{
  "arch": "res2net",
  "crop_scale_min": 1,
  "horizontal_flip": false,
  "color_jitter": 0.2,
  "targets": ["branching", "foliage"],
  "max_precond_dim": 1536,
  "grad_clip": 3.0
}
Rows from block 3 of a small image classifier, named by matrix and row number. Each number is 50 + 12 x the weight over its row's rms, rounded and kept within 0 to 99. All counts start at 0.
After each channel's rows are labels from the 100 images, of 14848, where the channel reaches its highest value: "top examples" is what is common among them. Only what is clearly more common there than usual is listed. The data: drawn branching plants.
# c30: last pointwise conv (model.blocks.3.c3.0.weight, 160x160x1x1), inputs 0-39

c30.131:50 60 39 70 57 44 26 27 58 39 61 43 51 51 65 48 72 44 60 34 50 32 51 57 49 58 59 61 61 46 45 45 69 68 51 31 45 53 30 50
top examples: two-way forks; autumn leaves

c30.97:26 49 65 55 33 28 48 69 47 58 44 52 68 35 52 55 50 25 41 46 34 48 45 40 62 46 62 26 51 50 66 57 62 58 56 74 56 32 40 48
top examples: white flowers; wide

c30.40:48 47 47 59 23 53 73 51 30 52 63 43 64 65 46 57 50 52 57 43 61 42 62 50 60 53 27 30 54 41 44 38 41 60 39 66 47 43 41 45
top examples: bare; leaning right

c30.64:54 37 36 40 35 50 62 37 55 49 57 46 56 74 57 37 60 48 46 28 59 36 44 44 57 64 43 67 48 49 50 30 54 64 39 50 56 48 43 53
top examples: autumn leaves; narrow

c30.82:51 34 59 41 30 23 78 66 76 49 59 66 59 48 55 42 55 51 43 63 50 25 10 45 56 55 57 47 33 61 47 41 22 48 47 63 45 37 37 42
top examples: wide; pink blossoms; white flowers

c30.60:35 34 29 34 77 48 49 37 54 41 45 57 32 50 76 37 55 71 46 75 34 71 56 40 54 46 54 42 27 58 36 47 57 63 67 42 45 65 50 54
top examples: three-way forks; drooping; spreading

c30.98:58 52 52 76 43 51 78 59 54 38 61 54 57 53 33 60 35 34 36 45 60 64 35 53 64 26 57 54 52 49 39 37 43 44 57 44 47 49 46 60
top examples: autumn leaves

c30.22:71 62 35 43 59 63 49 30 45 26 57 44 51 52 39 64 46 52 51 53 34 36 35 38 44 39 49 63 54 46 22 46 35 45 49 30 72 50 28 54
top examples: autumn leaves; two-way forks; wide

c30.72:62 43 18 50 38 37 45 52 40 42 53 22 53 47 46 44 33 39 41 48 46 45 66 50 48 62 49 46 73 34 51 53 58 58 45 28 44 81 44 33
top examples: two-way forks; narrow; green leaves

c30.56:50 34 56 46 62 42 45 52 32 55 66 62 64 66 56 50 53 65 33 53 57 56 74 65 53 39 67 34 65 53 57 58 40 49 68 57 55 51 64 73
top examples: green leaves; narrow

c30.33:42 52 62 44 70 44 70 45 44 31 51 34 50 53 50 63 36 60 24 81 66 52 46 50 48 52 79 58 36 48 55 40 39 50 48 45 48 76 49 45
top examples: bare; three-way forks

c30.137:61 40 72 44 47 53 44 50 56 30 28 58 49 52 61 44 26 41 48 73 48 51 45 45 43 46 48 39 39 36 49 68 52 42 42 48 56 30 67 54
top examples: three-way forks; bare

c30.58:38 53 79 59 42 62 71 70 44 77 48 53 49 35 45 45 62 42 80 52 54 55 47 41 70 42 76 40 59 50 56 51 55 56 57 76 58 44 55 67
top examples: bare; three-way forks

c30.27:44 61 56 40 14 60 64 43 46 54 45 52 53 30 49 62 76 39 56 77 41 56 46 35 55 51 48 27 48 58 45 49 44 30 42 67 39 37 53 47
top examples: red berries; three-way forks; narrow

c30.89:35 83 26 58 34 54 58 48 33 54 55 49 56 30 47 57 45 11 45 56 33 51 43 33 75 70 50 31 45 58 36 56 53 49 66 31 42 41 55 54
top examples: two-way forks; narrow

c30.15:59 66 40 43 49 47 64 61 56 63 43 63 60 50 47 52 58 56 45 61 61 18 40 43 46 79 58 54 57 38 64 45 34 64 26 47 42 53 30 35
top examples: two-way forks; narrow; autumn leaves

c30.100:60 76 53 60 49 32 42 46 64 57 53 29 69 58 56 58 53 61 62 47 56 38 46 34 35 57 51 39 58 28 59 44 56 59 61 40 38 46 35 62
top examples: three-way forks; autumn leaves

c30.62:64 28 68 40 59 53 41 75 77 40 49 58 57 73 24 59 67 69 65 56 46 69 25 55 47 46 29 39 41 39 45 35 39 62 63 74 47 47 42 51
top examples: green leaves; narrow

c30.29:62 68 33 55 85 31 40 54 69 49 79 57 57 58 31 71 56 40 61 41 44 64 49 36 38 56 52 58 38 53 46 69 25 58 63 35 45 49 53 56
top examples: green leaves; narrow; leaning right

c30.144:47 54 58 37 50 48 44 47 46 57 55 44 57 54 40 57 15 40 40 65 33 28 46 41 51 43 27 50 55 52 23 53 38 34 65 60 28 53 49 64
top examples: bare; green leaves

c30.99:58 24 46 60 58 52 46 67 44 49 52 49 48 30 53 48 60 59 59 48 68 48 43 34 65 44 49 51 36 55 47 44 37 58 49 63 49 54 61 63
top examples: two-way forks; autumn leaves

c30.129:46 68 41 46 52 62 56 63 45 67 30 36 55 48 49 44 62 65 34 58 48 32 37 44 44 48 57 25 28 51 46 67 49 46 43 67 56 30 55 59
top examples: two-way forks; thick trunk; leaning left

c30.7:38 46 67 53 45 45 45 45 40 55 57 48 58 54 36 36 45 59 48 62 45 63 43 59 30 63 35 55 35 45 66 50 36 48 45 68 44 43 57 35
top examples: two-way forks; leaning left

c30.121:43 63 52 50 23 48 58 58 52 68 43 24 51 55 48 48 69 62 39 58 34 57 26 54 34 50 57 49 48 31 45 44 35 53 36 41 75 49 58 48
top examples: bare; narrow

c30.84:48 61 36 63 41 86 61 55 28 65 48 56 58 34 75 62 30 64 56 60 56 64 39 55 50 37 43 67 53 59 57 52 51 48 66 61 55 21 59 57
top examples: pink blossoms; two-way forks

c30.67:42 63 56 52 32 56 63 56 61 32 53 55 75 61 60 56 47 57 40 42 49 80 42 47 45 45 63 39 60 36 49 75 50 37 39 38 59 65 53 34
top examples: two-way forks; wide

c30.79:56 80 75 58 52 32 29 67 46 47 73 66 83 62 33 49 53 44 27 28 58 59 55 40 62 61 63 35 37 32 27 52 53 50 48 52 36 46 49 46
top examples: pink blossoms; two-way forks

c30.154:41 63 59 38 53 38 56 41 50 52 40 41 55 62 28 74 47 32 34 44 60 33 52 55 42 50 41 61 62 51 53 19 43 56 60 34 77 32 36 34
top examples: pink blossoms; night

c30.25:52 68 33 41 49 50 55 45 57 40 64 65 38 51 56 52 56 62 41 63 54 50 38 43 42 50 39 45 37 55 47 62 22 70 56 47 58 63 47 35
top examples: narrow; autumn leaves; red berries

c30.53:48 88 63 40 44 49 48 51 45 54 42 53 51 44 39 34 51 75 42 58 65 51 53 66 62 61 46 38 44 76 63 39 16 55 35 43 58 36 63 62
top examples: bare

c30.87:69 43 49 59 65 53 36 35 69 38 54 31 65 40 43 63 49 36 65 32 33 50 63 42 24 31 61 54 58 30 57 44 71 69 47 41 47 59 61 50
top examples: white flowers; night

c30.132:76 46 41 54 38 53 42 28 46 58 56 51 70 46 41 79 59 52 50 65 55 48 56 42 60 73 41 35 41 60 55 61 54 54 57 42 40 46 52 52
top examples: two-way forks; narrow

c30.13:75 44 41 45 85 50 44 28 35 59 47 46 37 39 58 41 47 74 54 71 37 49 69 47 47 38 59 38 32 51 61 46 54 47 51 35 48 72 67 51
top examples: white flowers; night; narrow

c30.120:55 68 45 41 43 53 34 57 32 63 56 48 58 59 44 34 53 29 62 53 57 44 46 40 46 62 17 74 57 40 52 35 61 46 52 41 60 44 67 42
top examples: three-way forks; red berries; wide

c30.68:37 41 37 57 46 40 45 60 38 60 66 63 37 35 46 53 05 49 53 40 40 66 52 50 61 52 37 62 63 52 73 42 35 35 41 65 36 63 49 47
top examples: pink blossoms; narrow

c30.5:50 74 40 50 47 54 68 64 42 49 50 58 59 58 38 38 57 58 58 54 63 31 43 51 64 37 60 37 60 39 43 40 50 51 51 40 37 33 33 37
top examples: two-way forks; wide

c30.151:49 50 53 55 47 37 52 37 47 27 52 32 39 56 58 46 57 31 48 59 49 57 47 63 42 48 52 42 47 57 52 38 53 40 58 49 40 46 43 22
top examples: thick trunk

c30.134:41 60 38 33 38 65 45 42 57 46 63 60 31 57 51 47 55 44 51 64 58 50 44 50 22 64 32 37 49 75 64 53 30 46 43 50 34 74 49 38
top examples: pink blossoms; leaning left

c30.50:32 16 42 52 53 62 48 36 49 53 67 47 55 61 37 46 46 33 50 65 47 36 30 41 69 62 48 73 55 57 31 46 48 46 37 61 41 86 38 61
top examples: bare; three-way forks

c30.43:51 41 54 64 54 41 57 52 59 59 67 49 66 50 49 35 65 45 66 42 75 52 41 54 69 71 47 50 64 39 49 38 54 68 44 33 33 35 60 58
top examples: three-way forks; green leaves; spreading

c30.116:34 51 57 46 36 43 36 49 42 25 53 53 63 46 61 55 47 46 26 43 53 29 30 57 52 57 66 51 43 33 25 57 39 68 64 54 45 33 36 52
top examples: pink blossoms

c30.146:53 45 61 68 39 59 56 61 59 77 31 68 18 23 56 48 64 74 69 65 43 52 44 31 38 39 45 28 48 64 68 44 57 49 42 55 63 43 47 61
top examples: red berries; narrow

c30.145:51 56 31 66 41 33 37 31 45 45 51 23 61 57 50 31 69 56 46 36 49 38 38 63 67 79 31 67 40 29 55 44 42 61 37 49 38 51 48 54
top examples: bare

c30.31:34 36 37 46 51 37 44 42 46 47 65 12 27 44 67 43 49 43 42 39 48 52 41 62 76 47 59 88 59 49 43 62 63 45 57 52 43 67 46 26
top examples: bare

c30.113:50 59 54 54 64 41 57 61 55 64 49 46 45 48 53 37 66 63 58 16 48 64 66 79 52 49 44 55 53 38 48 40 54 60 49 57 27 53 33 58
top examples: three-way forks

c30.16:61 48 58 40 32 49 58 52 61 76 70 68 76 47 74 55 51 41 64 54 44 46 46 43 48 34 45 33 33 58 70 53 57 51 60 36 71 30 41 42
top examples: narrow; red berries; pink blossoms

c30.77:47 41 55 34 48 56 59 70 53 51 69 48 34 62 58 64 58 46 49 63 42 52 38 33 72 59 51 54 45 50 50 54 66 57 58 67 59 68 58 69
top examples: narrow; autumn leaves

c30.59:42 40 48 42 43 59 25 48 36 75 59 75 47 55 48 39 50 30 59 54 73 60 57 42 61 52 49 48 36 56 54 72 70 46 57 40 49 64 57 44
top examples: pink blossoms

c30.92:40 62 75 37 47 55 57 52 39 35 47 42 30 62 42 50 38 71 31 36 52 59 53 53 57 38 72 47 67 47 59 47 36 59 38 29 49 68 42 49
top examples: bare; narrow

c30.26:40 34 50 53 50 54 58 47 49 42 24 43 45 65 56 52 42 61 50 47 43 27 34 50 69 61 37 30 49 47 40 63 40 64 51 38 61 56 53 73
top examples: red berries; narrow

c30.158:59 76 41 54 54 54 55 49 49 39 60 46 70 59 45 50 54 46 61 37 66 42 55 65 47 41 41 54 43 50 53 45 39 49 39 28 54 35 52 39
top examples: three-way forks; spreading; autumn leaves

c30.142:41 31 53 49 58 56 79 45 61 48 69 51 45 54 25 53 53 43 61 32 41 55 48 51 42 48 07 42 59 49 48 44 40 42 36 65 50 60 60 41
top examples: white flowers

c30.45:57 44 56 30 57 57 53 50 46 43 44 50 41 63 65 39 43 44 43 33 31 66 74 45 55 18 47 65 47 58 54 58 59 41 48 62 51 36 49 44
top examples: three-way forks; spreading

c30.46:36 33 64 48 48 40 42 44 49 58 47 42 58 63 37 47 50 55 69 37 50 53 44 62 33 45 65 57 69 45 66 38 55 58 44 61 61 51 46 69
top examples: three-way forks; leaning left

c30.12:76 45 61 66 44 60 55 67 33 59 38 73 63 34 68 46 58 65 59 53 51 50 64 71 39 56 75 14 43 70 55 48 43 49 60 45 62 55 35 53
top examples: night; pink blossoms; narrow; foliage: red berries

c30.149:43 41 46 65 48 51 59 56 50 40 65 51 61 51 39 20 61 72 68 40 66 49 69 51 61 44 55 46 48 55 56 42 39 61 50 51 49 41 60 65
top examples: three-way forks; spreading; green leaves

c30.117:24 45 63 47 53 40 28 43 61 23 45 65 37 48 45 45 45 65 47 58 46 55 34 49 46 34 58 51 61 40 37 47 80 56 43 58 18 33 41 48
top examples: leaning right; white flowers

c30.30:54 43 57 39 56 55 61 52 44 45 40 51 61 47 45 46 75 49 62 40 49 40 45 40 59 58 39 38 55 55 59 39 33 53 59 45 42 49 51 33
top examples: three-way forks; spreading; autumn leaves

c30.47:59 47 23 51 68 57 52 33 44 27 40 27 51 64 56 49 62 63 67 77 52 44 40 47 45 42 31 50 50 40 29 67 87 55 44 29 53 75 48 49
top examples: autumn leaves; two-way forks; narrow

c30.86:36 74 66 51 61 48 56 55 42 43 46 29 32 50 34 43 45 40 63 35 24 62 49 49 54 50 33 33 49 50 45 52 40 31 37 50 45 22 52 53
top examples: two-way forks; thick trunk

c30.81:41 62 76 52 25 31 44 66 68 61 59 64 48 42 53 56 49 53 31 24 65 51 67 48 55 48 66 43 54 54 31 45 30 61 59 60 32 36 46 42
top examples: two-way forks; pink blossoms; wide

c30.6:29 35 52 49 48 44 68 54 48 65 54 32 28 52 42 50 69 37 76 48 40 60 40 29 46 58 38 41 58 30 57 63 52 59 53 46 47 49 43 58
top examples: three-way forks; autumn leaves

c30.78:38 39 31 73 30 32 65 40 72 56 57 48 67 39 49 70 68 42 54 73 83 60 40 64 50 39 31 46 57 47 60 45 46 42 41 57 38 55 51 56
top examples: autumn leaves

c30.90:33 38 44 56 34 59 50 50 52 61 42 45 40 31 46 45 35 38 58 57 62 50 22 57 50 65 27 46 49 53 56 48 53 59 46 48 40 51 44 55
top examples: red berries; three-way forks; narrow

c30.37:53 49 46 51 62 55 63 68 54 55 62 54 63 64 60 31 55 52 63 81 38 41 43 45 77 44 39 72 47 36 69 57 29 55 50 57 26 51 52 45
top examples: pink blossoms; night

c30.48:60 66 57 58 63 63 40 49 68 50 37 80 50 65 46 47 40 68 43 64 66 88 25 36 58 46 33 59 27 66 35 48 40 55 53 40 64 40 55 43
top examples: white flowers; night

c30.18:38 46 78 32 23 62 63 63 51 67 45 73 62 51 45 21 58 48 24 39 59 45 51 40 43 70 38 34 32 37 58 58 42 38 66 53 53 46 65 29
top examples: white flowers; pink blossoms; wide

c30.140:54 27 31 53 42 50 56 47 43 43 64 34 76 59 38 52 57 45 76 41 45 35 41 44 34 60 28 40 66 31 45 58 67 48 23 37 46 55 31 39
top examples: two-way forks; autumn leaves; narrow

c30.148:53 71 44 55 37 51 41 39 30 48 55 58 36 52 54 30 47 38 53 34 42 48 45 54 55 46 47 41 49 56 19 28 54 53 52 42 38 41 45 46
top examples: two-way forks; leaning left; pink blossoms

c30.44:38 20 59 53 55 49 42 46 50 45 58 64 57 59 66 27 56 26 40 45 54 40 56 68 50 13 54 45 64 56 50 42 47 60 57 50 47 50 50 35
top examples: night; pink blossoms